config.yaml
win_length: 512
norm: "batchnorm"
stem: "single"
widths: [384]
label_smoothing: 0.1
residual_init: "zero_last"
nesterov: true
adamw_lr_other_params: 0.0018
steps: 27600
epochs: 67.8
weight_decay: 0.09
Rows from block 5, named by matrix and row number. Rows with one number belong to one channel. Each number is 50 + 10 x the weight over its row's rms, rounded and kept within 0 to 99. All counts start at 0. After the name is the row's rms in percent of the matrix's.
# filt: filter width-3 conv (model.blocks.5.filt.weight, 384x384x3), inputs 161-183, a 3 kernel for each
# gate: gate width-3 conv (model.blocks.5.gate.weight, 384x384x3), inputs 161-183, a 3 kernel for each
filt.69 102:40 52 59 61 51 51 61 60 55 40 53 60 41 33 32 69 50 43 59 52 56 63 49 47 63 47 47 51 58 51 51 60 54 34 53 52 34 47 46 45 57 40 42 55 59 44 60 57 62 61 62 55 47 44 48 41 44 44 51 39 43 26 27 43 59 61 48 58 57
gate.69 096:45 51 63 42 50 56 48 38 36 54 45 43 48 52 42 43 44 51 43 25 28 45 58 52 48 66 59 59 51 37 46 49 68 51 50 44 38 37 32 46 35 55 60 40 58 59 55 48 65 40 36 47 59 52 45 50 53 64 59 59 31 33 26 48 62 61 42 48 49
filt.70 096:63 48 34 60 49 44 60 47 43 35 50 58 51 58 58 50 43 42 43 51 57 52 47 48 57 49 34 59 54 40 52 54 56 47 47 54 61 56 53 47 46 42 42 61 66 66 69 55 46 71 66 57 42 45 60 57 51 60 38 37 53 55 57 46 43 55 41 28 50
gate.70 098:50 59 51 54 48 44 54 55 43 53 56 59 69 62 53 45 42 59 53 47 52 55 56 61 56 48 47 52 64 54 51 61 47 45 61 62 53 57 55 34 37 42 60 42 27 45 39 40 52 52 60 47 66 53 54 52 57 44 54 49 64 51 45 60 59 55 46 48 49
filt.71 096:70 44 44 45 45 47 50 61 47 63 58 50 57 53 40 48 43 44 65 46 59 55 48 60 52 40 57 48 40 60 51 55 53 46 39 42 45 57 62 49 54 56 32 41 34 40 61 35 47 53 46 55 53 45 45 46 44 66 55 75 45 53 56 41 56 59 44 41 61
gate.71 101:53 57 51 44 40 63 51 65 50 56 62 64 59 44 50 53 39 57 46 59 57 48 43 48 49 28 40 55 52 58 44 68 65 51 58 50 51 41 38 47 58 61 49 46 59 49 50 57 41 49 47 47 38 32 46 51 66 51 60 46 59 47 85 54 34 49 63 67 68
filt.72 101:36 42 51 49 46 51 62 64 49 71 44 53 39 47 67 39 48 54 58 62 56 51 68 56 82 61 49 31 40 47 25 41 53 58 53 32 57 53 63 36 37 33 59 57 51 46 42 45 42 50 57 53 49 34 40 48 47 34 39 36 43 57 54 39 30 41 30 56 59
gate.72 093:63 66 39 48 49 54 26 39 28 37 34 37 58 54 53 53 58 54 47 57 40 45 61 59 58 51 44 24 42 45 42 43 42 64 56 46 41 47 45 42 41 50 70 72 64 51 62 52 37 44 44 46 41 38 41 55 32 45 46 51 39 57 58 43 51 43 54 60 58
filt.73 099:67 58 59 60 35 51 43 52 43 47 39 42 58 59 54 52 58 63 31 27 38 59 66 43 46 44 62 59 71 60 32 41 51 63 60 53 53 60 55 50 35 36 53 69 48 58 58 59 66 53 50 48 48 42 36 34 42 39 33 30 62 37 48 55 39 53 63 66 56
gate.73 100:42 48 59 59 59 46 36 39 41 36 47 58 40 35 41 46 47 42 56 41 51 35 33 59 52 54 62 23 38 47 67 47 50 44 43 41 60 51 60 56 53 61 68 50 35 48 62 49 50 60 71 64 52 44 64 54 66 45 39 47 70 73 64 52 39 31 59 47 40
filt.74 095:38 43 56 59 36 48 59 60 35 45 55 54 63 57 46 61 61 53 60 44 42 43 50 49 35 56 56 47 54 39 41 51 52 65 53 49 51 49 37 42 36 44 54 51 43 60 74 59 46 48 24 41 50 35 47 45 43 40 35 35 41 57 64 56 46 45 56 42 58
gate.74 097:52 57 52 59 50 65 57 46 47 34 49 55 44 46 41 56 52 50 29 31 38 47 55 51 42 58 47 61 53 44 55 44 61 57 59 50 71 69 50 37 38 34 49 58 40 63 58 53 50 47 42 53 45 43 29 43 46 46 39 42 45 49 60 43 39 70 47 45 61
filt.75 103:44 49 38 44 44 51 50 57 45 54 55 52 60 48 49 60 52 50 55 45 38 55 40 36 26 35 53 44 42 58 50 26 38 35 42 54 50 48 48 58 41 38 61 63 44 41 50 49 51 61 51 29 58 44 53 43 53 56 58 67 45 60 38 44 52 58 66 64 68
gate.75 099:57 63 66 38 41 47 50 56 50 39 45 52 65 51 68 40 47 38 42 42 54 44 54 70 45 42 43 47 46 65 37 36 41 39 50 36 60 55 48 52 49 41 60 54 32 51 57 52 57 47 68 47 44 53 35 38 56 38 52 41 54 43 66 56 41 41 50 55 57
filt.76 103:64 51 41 62 40 48 52 56 55 51 52 58 40 36 27 45 45 51 57 48 50 38 28 40 42 33 74 52 74 37 40 38 55 48 46 43 53 67 38 58 50 60 50 27 48 47 42 42 40 42 40 75 50 53 43 58 42 60 59 37 57 53 51 36 32 43 43 60 57
gate.76 107:50 41 61 71 52 35 64 46 54 49 48 53 65 77 52 42 49 36 52 51 25 64 53 57 65 35 57 50 55 48 50 42 55 59 42 57 37 51 40 60 57 58 64 47 58 46 41 48 59 51 55 51 56 46 55 38 61 63 51 43 65 37 59 42 54 70 50 58 34
filt.77 097:41 44 40 42 39 59 52 44 38 44 60 50 39 62 55 37 59 47 53 55 48 67 53 43 47 60 41 41 34 29 57 55 48 43 45 36 52 64 56 67 57 50 61 58 35 50 41 30 49 48 43 50 50 54 62 61 57 54 44 54 34 43 63 68 67 50 35 44 35
gate.77 097:47 43 58 55 53 44 61 54 53 39 32 59 64 57 47 45 58 37 42 43 36 53 38 28 47 39 47 48 63 39 50 51 46 52 43 52 64 55 77 51 47 30 57 72 55 53 63 44 47 47 45 31 50 43 44 39 44 48 46 47 57 52 51 59 61 38 47 49 39
filt.78 100:55 38 65 56 48 54 69 57 62 54 51 48 36 31 52 61 54 62 47 29 53 46 35 52 43 40 39 45 52 57 59 41 65 40 39 39 56 63 56 44 43 49 45 46 67 54 55 63 47 45 56 48 40 67 36 50 45 63 42 65 47 33 50 56 44 50 49 46 64
gate.78 100:51 35 18 47 40 42 40 64 48 48 63 37 39 44 45 50 57 49 49 50 41 50 46 50 40 37 53 61 76 34 68 56 46 47 42 47 37 50 49 48 40 52 50 50 33 49 58 56 47 55 61 46 46 24 46 51 42 56 45 30 43 36 44 47 40 83 44 59 45